{"arch": "conformer", "model": "multi-label audio tagger", "dataset": "struck, bounced, scraped and rolled objects made by modal synthesis", "train_examples": 78125, "n_mels": 40, "hop_length": 160, "input": "log_mel", "spec_augment": true, "win_length": 400, "norm": "layernorm", "hidden_act": "gelu", "mlp_ratio": 3, "head_dim": 48, "fused_qkv": false, "qk_norm": true, "inner_norm": false, "subsampling": 1, "layers": 14, "width": 192, "positions": "sincos", "kernel_size": 15, "num_labels": 32, "init": "kaiming_normal", "residual_init": "none", "optimizer": "soap", "beta2": 0.95, "learning_rate": 0.0016, "beta1": 0.9, "shampoo_beta": 0.95, "eps": 1e-08, "precondition_frequency": 20, "max_precond_dim": 1024, "one_sided": false, "adamw_lr_other_params": 0.0016, "max_grad_norm": 5.0, "ema_decay": 0.99, "max_steps": 9000, "batch_size": 128, "epochs": 14.7, "lr_schedule": "step", "warmup_steps": 180, "weight_decay": 0.0, "adamw_weight_decay_other_params": 0}
Rows from block 10, named by matrix and row number. Each number is 128 + 32 x the weight over its row's rms, rounded and kept within 0 to 255. All counts start at 0. Numbers have three digits each. After the name is the row's rms in percent of the matrix's.
# pw2: conv module project (model.blocks.10.conv.pw2.weight, 192x192), inputs 0-191
pw2.17 105:138133178096178137138178181137108089135071086136072111183112113125188139150179153179139169125080145113161105063164124133174083153120134109105167146202116131138135166163171138118119125123074122101099144098091170123167104139152103131125106114148095144146162137101180146084074091084107123111117133138062130142127058106140115133097098077120065158104083156157086054115146173127104124200093117098132191128135135079165130155149110144168118167227096108190103162176097122125160164100096132096120130131114142075132112139154152128107101131127133128166071168140108117173108125056141138100
pw2.18 104:179083104156097160099142099144125119091116177141135127139136064098110109146101140127124149156111155035178117116125127145098134130173136087163116101088163148140077110120053166144140116084162082153141127107152073118181177092114085165096107123149199166157146102135085173135115138129177131102077131148123133151138098096218160135130153143179099161123136155123122079160141090083185031087178131129138159160114141089148145088130107152071125129158123114203119140151099092110151155096094120181132202196130135142183088076116116166092129153135146165151103151141131127069126161116136103151
pw2.19 107:123137082057146093122133196151162141146112146098184114141162071141055140103075154133155126121117075111156045123163158145102148132154161090081169111145170149080155069117093163075109139124095092107106123175063103107146127152140118076162182150089110063064145139103174149154139130083108091127089119160108139144137128085202157098128104106119142057111092108121122107152115187116114066143128156179165125175063142176113089185111116119157047141150157138096118138184127105133141187092143147118130159103109080152086140143139143153129152087140131142119115103110125149140113070102097139116
pw2.20 106:185088135118095128176143122201128126131130119151158173141096099110163137124101056133117127115179167114169162135096116179083128135105113124162052134111102181137127182134103133116130115077121128164123165091124126144106164173056200143156100152135136133139139108148175106125130130152168094156051156168161114132188086077185168141184136175118197078093118075110178144163161157136085116100137176114102122157131152154188123142083134162093092073105086149131163120179134141181186143145151146124097093135140161115101128107125136102186180145146128140138153089122070174098155111151181076110
pw2.21 095:126131146121143102126114117121116142094143153058143148110126154127147155107134173189112146105121110153158126164132116123135068139145133162105112178187174129132125086084107125043169127135185103132108096126134140121106114128137219090122063113125119177073141161118136129109140144123199147156177110111197131130094130141236096125199118099162194163088089142099081126098156139103143112140098099121165119126129129121109121161144131072119103145111137123163147148078145069130058132063099096135131143083147106117104136079182084095079154126183136164202102124130163104092082098125116182061
pw2.22 101:100153108151112139138110080169167107149166089181112130084110090135171067113138075131143126159111165130125098153180188091121132136177089181109106142125080051142114140146094126124089101120118179067139116175117090133077114146135141136160154129086161112114122118122162156164086177085163159139099138092131096139143127096149106151156147175086126149124129114040071096127111096118074100110152123076045166128130121072126077131119127065111185132190113104092160070147121117092086173120141127155104155137146151136193048105124131113107121215153151138071133069141115120167115089138133150117
pw2.23 092:089170114063186076188125124159129166104142083083141121167181190184106101151134159101181127144101123143109099146158112091097137183142119142149117106148098156125165047143086134137141102125121208155101126122020152119064067139100194120098159115107093170120145108183096134141167133160156086111174095137140089106163138097127135138102132077104142115139114107141160146155163229095165069147123118091121099108126164133163142140163177113161086137160163170105123119130140150111162096157118113100143107120140137133130127141173125106125123167086126175179128089053128139171081141136089143155
pw2.24 102:113154124101111092119097099149141141110148157052128099122131147119209127094147119136134072137153164088149168163139136124085089078126096094130055136119184121117085149193114130078073210110199150162150088096151163168123133153147138135109068151148095136130143123148110079168140074145137122130079078199134094193176164139056170130138140135134101138123170119158119169096178125146124164154134147100143125054160081137105068144110112086117107109126115123122097129163127114147136187122164126069141133127058152150169101125055156123126121157178141137136112202127136144154107065172133127116
pw2.25 104:140067098137118133150132127105157148153120184144068116121121124113176134186159102150114110141091134120186119095145119139107149072148130171144093155086124092083124148179137160050123115133156060084134178148157099058097155121138153114184117108143099171090089132106102174097202182197191085131145114131174143137143189159243129151150152085154163112151071104129141155136157125096123123159124091094145168059157120173109088108150128124120113091143151145145123144114133104084129133079132201098131094096174106099139144155192140104124133110134174111070106187124108138150119145090144119110
pw2.26 101:132110167167141123179096117112134132193126152131065117140171157156192193111106170167168142181105142144121112114083074126158118122123166114135110094116130128123179055111140119131100185188155176073133170119122119168115163165076056151094165084186161103121153169079142162148170112175156055196098152149163152158122126124179139113126120150099126157145168068160121144082081074192141087178165124140118172137154153164133114135160139129108143079132116174141133127158116136121146099110133118210138094142094150146147120165128126129145131145104118137161171051180149099173170158151151144142
pw2.27 092:103111223121103073152106149136115153165116098090124131148126108138106075105118144115180075177133108076079136178119102074119123113065139107143076151162102125171192122151155151121047166107115119092138183128113129114141115182133165090070107127068137096094118129102142145120162133110112125107109128061132124162162178113186057160096168188103131088128149127089104107142096147128111161136171157137092175100174113143182147160117142065119137139131102153146141118161140106159139206154156091065142097047079098119171134184113171108129114136149172115064127134182131148133106138115132113164
pw2.28 102:090117029071185148155095100132092138117155118152144127116141133146090130130103073179083137095093069101125077118175124115094138147137140082155103095133161153047150068101164112166148115151138117120160125182107175148127087109114126111169148178154051119102147080148153183152118127215138129136136134096123162129133131130243193121124023134133157166125152150097132104145166163135185145159163137077150185146110182171151100167102108079141134133106134110077189118129135146138151137176120139155109145136092184122092133126151117109140102139126139127135132124132180144142188131117147121132
pw2.29 101:140137111094120122106092178126129125112143141135084160101140108128057128080124116123117160142161176112152072073131141062098073063104168119148127138104153168168168156127132097100103176169112042054114123163143107145057113143083138145172142138128112124104116118101121115125084140103172173164135135119124155167169141168035106105105104138170107163163121090169142117089159171129174162138123182088190129114080075152097084176128064153159087070133145120122141156138174147133135095142148089089128110146125085069153216130081152106083150127111146077113157173149146119125110103108134097163
pw2.30 099:173134117136095173160128090136153081064089142096152118143133092082127121179084150123128106135095099176078121195215145162108134122149146103074127093052119152167159160150118057101093119169142136191174107177127124135081078071134135121109147147139121104150133165122140101167138092124113114101094087127115067130156133149054096111105085123109106098071164119113104099107169106169095114139086120118129137181182137150118165140086128142158115077086133137170134084211148114125096147137107178112082081165073131120138137175133101072113169097127117111090152055136150148129154124070108153165
pw2.31 099:091103099143134119142170161103128155088093107170100127173126174125121090164136076107088157131118167148108091083113183146118109100173148084118138113200168108158149103123153153153146166122086123148106099091132121148140171111148143131141134102161109128118164170089137154132073154157089170151142144126061130129101094027125103123094128084099126088192117177164086095111157195087073143162061017157129104164116184093148126119107168129074116157091078158139173096070109165137141125119076087097137116147176099137125110142102094139138110158128134144164110130118173137171162091145134102052
pw2.32 101:127156201188214133136125134197146132180081164103132092117149093121100117150088075131167123143130143106094199169100132151135175194113141071051127159096127121184108102091076115043102156137143133125123095125147176126099146126142074149120213050152123158146153127160168156115149173134145124167101141194080112098122114121107154100106122143097099093149127162167089077078149084132157099140124154152160155111116128076145098092115087134144153086116135134157139174096133138153151076156138132165105068089110144114127141083102119140120165181133076095176140122159131142103128146180106143160
pw2.33 092:145098137133162082120117104154073145025188097113107155124134141121091137087148134141146112178128163134063118109109156078148080114150145096140130130133058114143164078138110078157143144134146140137124129083096146123130071146115192145080112108110136121110157133120027123148166127141130093105132139140121160133142117139101120123106066154126111175088096102157134094140145117148152099155097034136134152146136151130134085056088168152116147152147110155066113113090082130068126191164144079127138125102086101083143152185149129109106109170097152116078030190115095085089101170110167084160
pw2.34 086:146089099081130178114101146102155122104163125108192102150072129122067153217093151150117152132114142141126113106144138126103136075149154102160138134162150135138118098137090140087131205103123073105143149149092145238108146105135113128150097042119130098128118194131142084130102109142065103122107183130157142122200105161129120083198065110113125167111137150120091089130158108115133049136089150118131120112166178093153151155082129097085141089122091124184124129100137140134100130154094095149180097112132150128087062093131136143095161080156137128109178078101121126168095144126101051179
pw2.35 103:126123118166076088077138217168118138108148177139186116154147138112125090114131084117092126153119147119137114145122160114070181134129103142149111150133152108134145087198104129150140141175134116182076088121165118163131146139197104125153078129065135121126118138199166147125127126123120140078107095124086146140109161162024166187116087076143082172143093119148136140164152045122095132108096127046116110114142155120184114138154141121141139085118115094129110155139092178103176147121153099136206142102158116194085153140083118154140073111131131081159195105116180117129125141105136197097
pw2.36 109:079110098130157158108153132160119174179112135168085209123101135150142078144096117139131184100153110079130126146142153174104157115153071057192039124109071099111136126170152173128189100159113159127154173167072156126168152121150089156165091092105133134142038081115107128159119206102156176138084118144124128113144091143101125155143077127112061101124150163174086169092151019106121159149135118133100124157115193088136166149139160110148123108119104133169071131127092084088117133129148138132156175134089141126125149104090168147112138130083177136143148117149107108103152137103116150151
pw2.37 093:153118100071093111137149102112133134119121138154197108139109078133163129144124134100134095149165121124151133139129168138159223172128090161092142146154144122167198097123115105152099124110135138141178142157105193134071140106132083112138142115109132222157153136110116137155132093071082141110141065182110101121166083106170107185175106124126076077128140087134165199127188122154171091107149095092146118132100138115126142143161144107124124093152116147151142136145111158141123152079113127132135142092117163121068178085102154153145150113126075103167134089113182189084055088139133240204
pw2.38 105:181026127139096161143150125096107108144133146134040094090076128135136147133135116166116104148102089084117114099104106141133078119155059112136073115116162183101103090133158104198150157179195118138153120127161134128089146162156131107065128084101100096130126167119181160101185145100124145105128096161161101164146166166063126098112111066095133164142113143094111182130168193145122181114101096131136114146121150154057106156171127108174098109097100148119135096085124165112169179127146124146167148089109111129199139163114134048119152138198117133148107195105108109135151155096121172109
pw2.39 096:070110133108114114186111142120118152146134127140097173131131069137061098228120109088122108127169138171110138112132148086106104171130120184099162123120190163122129056103141114117122157076096102133121117098122164122172066092120141085154115141153099133176134127097133121090131182077154146132110057075163146109127141166161167082107174031110161144130093121148131155150090137140071105114111067167135140124136122184096180171167042172116134131165062086111189160149066117122163141119165129159125085097168095152127133126105110130078088126158122159084122111162163139105113103131124136169
pw2.40 100:117117131137164125146079150144103155153174122147117097150163116110101130045100143114136089141107128074150085096118159147120118131147152160107159136157122107118185064077164128160124105142142115102148106138112108088143156144127095107150150125114087095064175135127164145180073192076173127073070163112113092135125149139163109062171138160132130172091159084150124095052121155187191179147170171115155155087163049187107130169099129140167167173065178120120119141141208142217116131152093126086130150124100136128139124131110135119127113136113120138114082119123138106200064115171093110120
pw2.41 099:158084088146136102058130105156164080134138112125145136098114124166115081071154087120185075165114115116150116096102114099181139151125164219148063088107120081124118095081152150101098098188116117084159151140124155082099153183123094145148075097139123165135092071124159156131077145092152121106132154120126130198143175187089134142121119130112072121079161177107162153163133105165121106100138172113128126107119061136089139118128069106149124098158162096110067159124166110140175121120133186116177171141078113104172202092056106114178110136150166125176112125165158122083133130137098089131
pw2.42 121:175106139167069149206131116111126156105205067175167164170106142151070141144106143149117150097171104162107166153127135089091137181100109097156122131147148063093103095097096134097142138175150126099090155163119073157143100128139171179160104112135190130068094168118126068089154184161125101117106113117125116097118123062130135145118162124146114132126128169108138112155125175088180137125101149112148083075125059173089112083098140143171118128118115063095147118191106126175108116108094095121105090141143093148149090038138111054101154168138143133134171206111125166110148118140145109089
pw2.43 090:089170136115175110086111101128147196173158205130122106131119048168120126123148132183158149169132088113169184138146131097085154149113136103173130102112115152154147114138105042176194151143115168071116110138142120154117112094188159142148106118175061141159078130163083159128130114096144106134085188160095178185144159133164124106138104173148183113156112142114163100132112116117165085073146172174138166153099143161109122134115130044180115159116122157098143200115152177107132113097100092127169134124137133143118185133150155191137088114108086097067149114117132061131100124113090089145
pw2.44 096:101098152063186083121109113135132138134126076086149081134124163172112139192116117120095090155121131185144083169131120046165104214173134085076114116128166130155161118111177145084120179086154152102142130173106129187168164137136042122130121104190053132149160112148138141139067067185038138131151126152127189144165187151110093102165122137184153105092119132186133124101177126149174138131152119107129119146148123106101099117136115106133126095109127124129143138123146165131138183099156139157162108120066172130138145198130104112149143125177141143107131141059129171171125138159097099145
pw2.45 110:079126100108111161194121172125201091101116072142097042134147159108208141106140124135096103150066106144165195097186108190134160144127168135127133109141132106120169131116149126138126157185097187139108145085109089159142118128146125083148123158114105115130149154149189105169138080137110186142105109151070068145132177157144068100139123077110086045138134087185086085126115120117160187096129105125130097121123118082163127119187087150179104136116119148124151137103102081135140178114141067123136111193107123189092185129138154113167116151161143114059172127135134125145116096151130131096
pw2.46 102:181068097128138114044163106144131119098065152139125153156096076143160135109117084099083158098103090097120092114118103138090121102108102096120113113180131126130131169076133078115148085185170095123123089145104182123140111132107151174070179151150150118103154100120108113096151108157098092090148119169160163107118130118159113111079073142187080090139118145053135071141078176131151149195079134159095106119081135108126142079107139126179155171179099108128098115172114101134135169109035126123151165145054067115139168075103131123112134084132130168194147131123132184141118165139168145152
pw2.47 102:121120124049127094123114124095156137084101202083103244074135144090137136130117124145135115150122109140180143100097120166136122104141170111077110099109207128088183099112123109126087137159149159177139090126122115132079100097180137141143143106147113123128153155136068104106150148158124143142179114157135125137139100125226161085156192184144169117077103147071148134134134246124153147102082115111110097132119090137139175119116082134162171145092104092066128155149130095116182114147117117109062112164139084115126100091176127125122178117127118116082088111113074115098109123092102173140
pw2.48 099:094104095116081163136151168105120194095150156087191181146137127147135072080117090125100131182147121159078142114161118097140068059118136129137104103150080114164150117099116128143126120048098140128154106137159132129142115133124196108163106115158159073099144062092126111096089163098193161114131167129120165059162071096122130146141130154114162105103116121109151139159100211157120097101118159101111091089103085128117142146165102074094089115170090139058154102160089085122118165177086075127156121110135130148134161068148201120096169144139187118105120098152094154066156139084160094117
pw2.49 101:073143106110076093106093101087172133085181115112179104098154176082134178129136112077113131106099185151164208121111142118100083154081161124112158102097137103185161117148131099064172173110174080181092106163119079051060126108181147154136140130144111122186096126101129131109134138112081129118111133093151105157137124105091127101121080151133093149106191081136146197148141204145124112061126125174154105205155131100140073105079102163125147142116142142117075121150132124135086126155132146132114116124122112149144090141068113122074138157123105100160111029110103115125095080136113128156
pw2.50 093:167182128161097130149089162071142137098132153083170076111109189099145162071082132143082143151120124125126137096129126116152110106084098118149092141147156144068130105145130072120150155165155135196144111131114098103110142148139092116139081062160069133052116101162081121122128130102080114110147172128081123146140139126074136147195085098110069169099144153130168124134138085188159164126115104171169134129144118076174140133148183168139196111095155126136130158103172182120121116099108080069125161123055107149074159145145152065055095115164157110112129129158108092117117049189137125142
pw2.51 092:054138176165076173124112119125099151119151090152164165106122118113116171145138137163097114087076133169110151101142086165095102092116116144117106146108082061145153180086065160078117144210095065051116157159130106170112123175205096125108150119141160148094135086144136134103115140174101172087148175099167146129106146106142117158125117126131148131142085137167117126154070082143115120155106164148146105147092116118070138113076141147118078176147118123120181138179127069108112137160190097098116165199084150097185139120157128092130151148154128108028108138096101080166118119110095125099
pw2.52 092:099092156081138099153108125145141139111103124160137122124156122178083143173125050114047160147142089188120145103163139090092156067168135203087176095141143134162077176066097108110167125159126082161105118154126183122092060129123150152170090132192105102117132113083114097075100159089156082115110117126141131106152142133116148077090130207108149085136147103074113160112122180123126191144098070119126192116105069145117141151126104089102083110102122140126115086107081152121148103121063152128122187100159101126118040091179141095144172138150119120147142107116162120123128167093093122147
pw2.53 098:120128099172127118158110153160114142096179134083104183120135152122182103114059203072101178175086141152097154154182057074125102139116101133119147094091120136136085156118079156060118065147131135103141176173105116055116163097127062093179122170096124126150089164172135137117089132143139101153104112112123128138124138116168117136101156133127066137126119104119123131147125185161096102072120129105156171094147139136110076126093141115125123191135194171109098187155094138159135121138136198154110125124045106110118117117168123115072157201110124157106107146151151116102152190053119078106
pw2.54 098:090114173091135142129155154141109100165145150111157084096135190118154123144106117137084113140083158068110116117176130149116135107145082181156082113099113144094170124136141073151090194186152173101046120162133184085124143103106059122112146123179126124140166139178109123142135051142112130086117148159104141148112166168057183057096161147122100074178187134153161073129119094141144173115121120139116123138149190078140137148140110051130132108138087120114101099105170144122157163154163175206134129164112158104145108173080097110156138113129138133153084089067143109159103150201128132125
pw2.55 093:171134184068202082154174122140084144121127111137142144093102134170147147136135090114062157100132108169139179174168197096178123158139097136133141125112148149063135136140073112105155105091081144127130068174124171141105123084143079200165103121158124058122133065092126184165125109075122112214153137110147109104137119097106148098125144172126106132185157112088134140083097062098108133134117107102134148129130079113133157163098139121117129095168119110116101132128102195097118149098085149163153119093141106118223084132146163163121141107113161145063191133112156131136131181119199117154
pw2.56 114:147123118124158106147145165168189101139195084148139095153104145097139111204134140148103097106084149139128152137169131135185132147155153108148148093064128161151129162105147130144173113123094155137132136088060172142197095059116050128170106138146138130172102107109136121161121103076062133219069121145091130106100108121082129158095127151100112142123086158158104128092165072158123096070114133116136190128153163104064198155183118137153124134164114135156111094139158247105133110152138139175095154148114125126133069109097068144150155114143149107109191092133143124111141103130098103145
pw2.57 104:108114097114137114148160145122130115122086142169088112099118164174096173143140177118121098105147189114084125129054157172117206100137124142158185130116100083098116080091115093145108189139187156093089207163095148128153157134163147088151113180184087146135097169137109094094140136137093096074196193084127096188118153078108159168133118077112127091157149137139132124142182108132138099128077167139143146164154128124124153090110135133149112157140125206115189171139120095156118098119118132163139103129143121148124098124102111165164038156141130133106137220113125104181138092130183181091
pw2.58 100:164143159091062141126075138066133137192092144126158117175134187155092175128111114115083084124142169191143169192152097055154128159127118124092121130135124133148109146122144156116168130133160144086124160117194098172171127116101078145135087124130152081134132143140046140082058079179129110164126094091088102146139098175134113135142190114125158182183162134169124126136081036122123137115090159104097148109113061107109133178126115141113072156167133133125136154164135152134074161124186114159132068045109118092161112082109105136123151187154089120111133135124096118121114136175124146100
pw2.59 114:098124177105064159107103167142110111135158072141112175141093141133128114085120131135108189093102155048156201167110101113118125113156076098142122116075090141134151117120127088166110171208113140163129149167192134118077165137135141158098126160139098167105139128119155130068235160185149106135089141157123133167174145140152118110095150123106191187090189146117059160164110100119086156162113108156133150157154099198098166144093151083133125139087114121168081139146122146110145088151109160162105122119136173135162098140198145112134124135130106119131077174106154143115117093096127142036
pw2.60 099:143167109136104178130106135111093098178106084158062124060132097095085128146111122164148133160135177125127188091097080112152198172096156109163089097140124105128159126110096093114099087140219130121138174134098140146072116145173156075156113191114189096114169161133166138096105124121154118100108170109170072159114109141091132173150167125143125062169133156179146117132133138128115134099116083133114145100092100170133152131128117143093150120116097091151069206113150129133158076157157132172142118119144146145133156166078079077124087113094161141138192078163112031097118154107061129146
pw2.61 107:192114195113096114105130181118121110134122084115106109153158195143120132149155192153160151117107109064126056090101109112137125118105150130119091148074191107052177118098089170119126135095145143149105120083119121156117162116117173100107169074114092074104089154084198135133143142130162111136160110166192044166105176120100105106160174130120155096155129104122170149114161101131145155118116064105128120068094102126127150145102150127129143145116083188121130179101115119108093101134171159103105126168131111151090147216088138110158151139138046079131126139109131111143209178150132082161
pw2.62 104:101128091093152112128132164177184152115092147102176139096119062181138143133161133115142124197099170144135101141136062196126098117240115062118172162129185151112131097169104144072142155122121147102150151140132121152095121125144140139137156106136096160146130179165100116075082188186122116134126140082077143126149090156218173150147154076111142128098125100104142198085157066122103126129139112109155133127090201150193109108100100109161145135154127138140109170178164117094167121165198173112161158141049166123102117160108119131103128094127101140110181155133161105145102119145126130134
pw2.63 103:149144156139125138148159153156097113101134112158187077115125062138143108108117099149087107162157135170175081138171147167084103098112098181128148112161140098173130069112171142132107133146151140083143174132181124127088104150127154077142165195107150147128121139132152182119118113115150136167110129025069123121149140162172097133118170029092130117109141137070120072137146241131109182147126118163134114133081151144086125103140120139169106161105172081105088085099147124118117172134143164138164115077162137114140165143173068087106085167119154153213135091166120143132111099109103076114
pw2.64 083:082104148039112135081137126139101166128139084120103213065109158155118190109147107072146133086146131101126046107098133107102120050101111121115178124087138107206105131163082164086099175140122136132171128176143129184144133201142145112094145153210101113141162136169102119152145129167089165129113151102123165133121085162037094112109110091164099166109091154121120090117131179096106142157113110163089088105157142136168116162162154117120173181086147140102112098105163120094110076139160137113186140105094116113109149118118150138089186105173104096123128190089153094106128117118131121114
pw2.65 101:124148171156072148115122072077120157135155136145160178110143109049124108125050103119177152104091076085175169097192130183095130083126116140123066138117158080134109103109164156106167133143117119064074126094143073163127151138123109173112108105119147138078124158105136125044161153163141118103141091114147158125119151113107108065097132116148118140119103119150137109096087190095089118182067159124125067129119073148152162149114108094161123141121150107162106114165100171064164137051148082164169136097099095125116125140111082122167103119117088173058132166101156180088116096094157157101
pw2.66 106:094145073147127097136154036100075147133149173132190109063114115087136148088155096145136123109088094133093145127083165098119162159048113173170121103141140139117097106126171116172100148110152119086156111137180164122120118073083136115133155123163169176110137125100135151138143106113145154097142170150121125098053146129108136136198130126125075109156077109115148127157115059187142111079118086140124109182178144102140088184121138151156128068163121073222172143133158146111147123075095147109136136188088173158127095118091129143087136116098094108117142197155124076098129139100155192165
pw2.67 107:110128142141129133088160143113169161132107057116130125232080228124146139129103203137120116149123124127162172140097178106109121129168147060160132169146139173134126140093150105176105095141103163155145195113133094119190122138085081102161108130143126090161140154093168080083136104113081115142110141121129115156080191144062153129073163103145100152062069192134084130166110075164118122123093199120117118082164149133145157139141145115143085113139141163167140152106097157078160097181146123170144103156124193081102101143136105142092154169144097090124168113149141098112103148105080105138
pw2.68 102:116102144072105165152125095149166150084149126174088153122156140149113170202177185124147118098109111114104109127141117164105097107141152191161112157125180070089106170160123142112090087133097120131087167148151169149127138102130153161109189135118133099132133155160186109096111171127142108143150090135105168138100133160107129111075082090157176136053178189129115125127122162086098155168057161093147093175137059142148146135113122152114077147150086139181160077175081193076096120161114131058160102122080159090123078123128154190143159123108140109150124148132115188203118153133102092094
pw2.69 098:131173133142146083158118156082112150175121136105168109061130238068089098098115176167134135107149119148099118148122132095134124124070086127068085086127092115113154121175081073106137174147126164162132116110163115104065149114158081178154154081109166162133082098113182136116148090145129128086131107174093137139134128118105173078109082116143101152163097093147206137105121158124147141187118120117140124179184144126128127144180109116120209076115137183142062098097145141101181125120085153152133095127087124132155132162084125134137070116164125102150178139121175090116133097081189178105
pw2.70 103:126099100148101078072184171117087102130154132095141151158080141153133142138157094131151163154104127080095184158201110108119119108105142100092156128136101114154163146137089100113106161093115134168166092146117173108155111128134139109109106134143166141203147166113111141132082162092170121161109116116153163104116102105057081136117109166080131157132145129105128146138121048153098124136155103150121115165135178157054203119153113162113116096146101128126126193095177145101125131106129149171117146120161097188231164168119233093137178163112145157134187118156168181109192168153141164167
pw2.71 109:170134153109169164075141138146079135054066139118132145134179057090206132110104107113105104159115143151152222126159120115100184118082145155097159106120119166087081124072148135094119083099153156103160091177072157151173155141141175093117165157118144053170153099131190105194121200096114141154130061170127069103173114125029156091133155138122121131107148088117150056135096182128116137128133125117124112124139087137153111074114132131111138123155118118090104097162172132144117148129106131131161063127185068127095129120100094134127098112128117100137105103120144127151158132101085154123
pw2.72 091:160158129108144137140147113115148070105142139153079108110151147044121114151169130119131180113074103159098180131102125166196145172097111143126145201106080101091079087092112129091137176138101105101139121128083113182146123091125075149210076155169134156068142121169098118127134152093219116124156107149209182129102101104086153118161146138144137105083122124194127171158157068121130061142116088129131167156135064163166117130148151118171133106134125096167114144164182133107094073106128147168100153126170122136113124110124169146180046157101116151203133143149123122120111147139121102105
pw2.73 101:143129141092112109077118136135055181143111127140132191101122128084134122130101081145037173130111187129162076093104101075066140094142093098085160108133120167125166113118136076113138100109132094165109103108127150142096119113116128119141119050136108146088119129114083129108172110104138148083164126178152114090123134108176175138147140155086166159142102101068160121099081255140108074144102156128125162128166171158193134159097186113133178140147117128144159152122134123162091156173122161165111156120134131135113095130121106121133153100090146149145148136109143120054121116103176140114
pw2.74 107:137123145128131197166120198169165147162079115163184112138155150155160104127097107133106112144204144090147052129187096193134191044171152058148149116060156198106164077111175087177095165120161147095155139135108102119118154132089096086100133153130096137134107113147101144156143138160074131104107109141151066111149166120097161145098098083110120161160159128074165136151127136161172170144152147124180161104084129115139152130125126136104125133079173120135166159135164103100144085167155152105155086213107166112106137169118106127089108130115110115170135119119163057112130128167105114073
pw2.75 115:124136083194148111124158148143167125102146118149066150126121111179206074059128108103114129109133128106093017089158101141091154055160179180188049123100180155107088112104185095149112104097156150109172088109078128103136130104134126159100119161156113111081120077130118105146073147174155173134120146134123100142118143151112070176168108098113141157142142170093142187105177084174171130160133147141102127185118137116170131129158170137092106115117112140138147100139187129125122133082125132122119133181090109138156105155104112180161121075177142167094165124182134121105152187151170137095
pw2.76 100:160150169134177120129128148184152100103133086156161204164112084165152184113165157119136151168091088111148169133081184125157191092108137103124219163105140180118129121179153099142117129113131144182111156096120152084159112132095119134161073111181127120152116139200167143131129146132114071205102110138066173169136131193109177140151122034144075118133112113115106106099132072070111152113101125160182129090122135123174129110069116062157130110150131120121147164207127139133120133106147169169134099134106160117138108124165142147087164080130127107131145154097141074156140151191140090120
pw2.77 094:147133201110087114150137102116107063122157109115165208119148124067130128135103075171118113103097181161116159059133193124101094135124123094134066103144127127128104080152110120145107137155065126101145147091152101129117138141107189105165158121105209101105114142109072101058098174102119169088132114109077103138125187153139156076078141171111161118103103105169106137084134081098161134159152113182073161111124112156125146123135152095104106146064107155095101126179076083132119149119133164072109140138126087184100154138162205171072173138130168118132143150129109125067155086108086102133
pw2.78 102:118192098140117068162142119149073124128121094107128197087116148168183156037108171113106208162147163164113191092133119136082105114158113142092143090151157158080124169132144114131108173124152112159121144134093154098087144069102085101124115124153106157126113109151086098133181133176170062144155105167148096100156160130151160114143143113109118148180087086111122170111142160088144156121155099172061093135104155145108075174121111104137146127136107109131099170161178095122128132101183116135065125202089141176091144126101112060114120100133075082135106196097072102146135168122135168164
pw2.79 093:070182087128127132136092150211120169186129103168085210125078097125129167111156140192163129084161085139184105090102117055104115148123111110155091095151099110116161114141131111144138113141088163128151121151058170164126118118084125110117076153147100115160088144130071110096099112156164150106154140104138156071144141146090109106111106143181116123079131164122146141118135059158157106143145137128131180100142148122127149180115193173128145167091127125130158101078154150077150060123112060122158148119184139180121119130081223093128155083148146125169095121153152084119097104065158155143
pw2.80 105:138112154094148137128146164129188133093138106163131159172105237093130131121111087170143149135095053103127079162094096156111160139151133128107170075108138173138130184114178150141152109069089150087134152142115170111109110118113132207138074105158143124164150121140120138185134080137097064147130126127104091179076123170154122099101073131113167113140152116000167132142169171140079155110109112130155104095090150167114133170164137095152099074102111137127123133084129140087125125086164123137126151163103130126115104085169116174125139135147135085109141041199123091102159152113107087148
pw2.81 096:129136082162104108139136150122141157091123175109153146110114086139109126108104154154076128156099153114103139132147167097175138135121141165135124126128153120193113124113076129125130136109083143140146198129199082140169140116127132096117095099129101139121128060163083154230089125126235087118164155115184153128147073151174121145169103121144117095112147128140120137099042149120156064053157094114107076122114120117163133154116109102116172135147108085128063166152131159177160162127168112172209114121165087143193160091086075103138111135083090074095150113100192114176144152118131121143
pw2.82 120:091158147078094167113126166102126139119116151064156064087109099130136074127134130077102113151123131119090199128107109073156130152067137143136117180160145107135109116133152067123168163079128106126151111128137137124110137122091102126123147173091056163175122149106174128121131062137137051102171094149102097163136041104157110122152080133169082140076190190169118121152119127124116132139097180178097106102139071095148160071138119134091117150157156099131136101193169139122130148160111189192052056127080117095177095131104136108083130119172142147147145083121132134109140144123126083083
pw2.83 107:181128162133117124161119115105093157087117192126114225111140105119081161118119135126100099170094125132099176168151133099188103106151095149130150168159076137099129107110133136123073148151133098100176128175190156130151117108127153120104117103127139152131120173108111139093123196103134154114155106122098122129134084137165103143109130184097173125082180123076189109171099184162118153120084089113129128146151146184123169095142091135123140136151124092077135059120130155114078182141132151141080100147166109138146164061162102142046125147031051128132114086042118195123151114121155124090
pw2.84 105:129136136135119083135101157108154115132153070106117102127132061096109182054156145145098131116115034068147126121074152085118082123095115169102133145107138136135127130104151153104132115102129066111100142107094101205128133159169133127091101134116131185161135154112105166081140163140190062129074140122136171170071142099191167134122145154165147164157171069126153073134073141077109161168171062122183169146143116122072137091167109094197126151145115143141128153135164103167127155126111061146139150087154142157144138143170181095127093168157109097121122086090146115086135139145062138075
pw2.85 095:121048103080104082093137127129179119106163100113096190141172106120176171109145098151129141152081139138093194127144083143091076198098166140118119124158131176123107121128182179156126160103153124143141163097114120064070162096163088158094048115154127131161155079116150149120133180110125129178113127117130153146117119122154146102112148081096150157090165073089077171129115197146108118147135138134190126158142171157107176145093094066140052142155136191197120124104156168157148101140098156174153138061164125164175068128138155147128158141130120123112150092101138123146097118199136135122
pw2.86 103:169098116136157184055085158149080159175100123164107089122109124109099126161171152136081141164083148091139146159096159090031150192132118124100147135095140109114153162170100081125133123069134125094121137124129137175116094188126149131139168124140131156108117138183108183133143115083170124131129154075168167123103126110111194134126138165098145183117144207078088075139101055115130118085149111104154140140140152134142111152146135122176109160149108100094142166200144113093116141105177167122181069107132118143156163153126098062085158150127083149123190110189101056163119155144073125133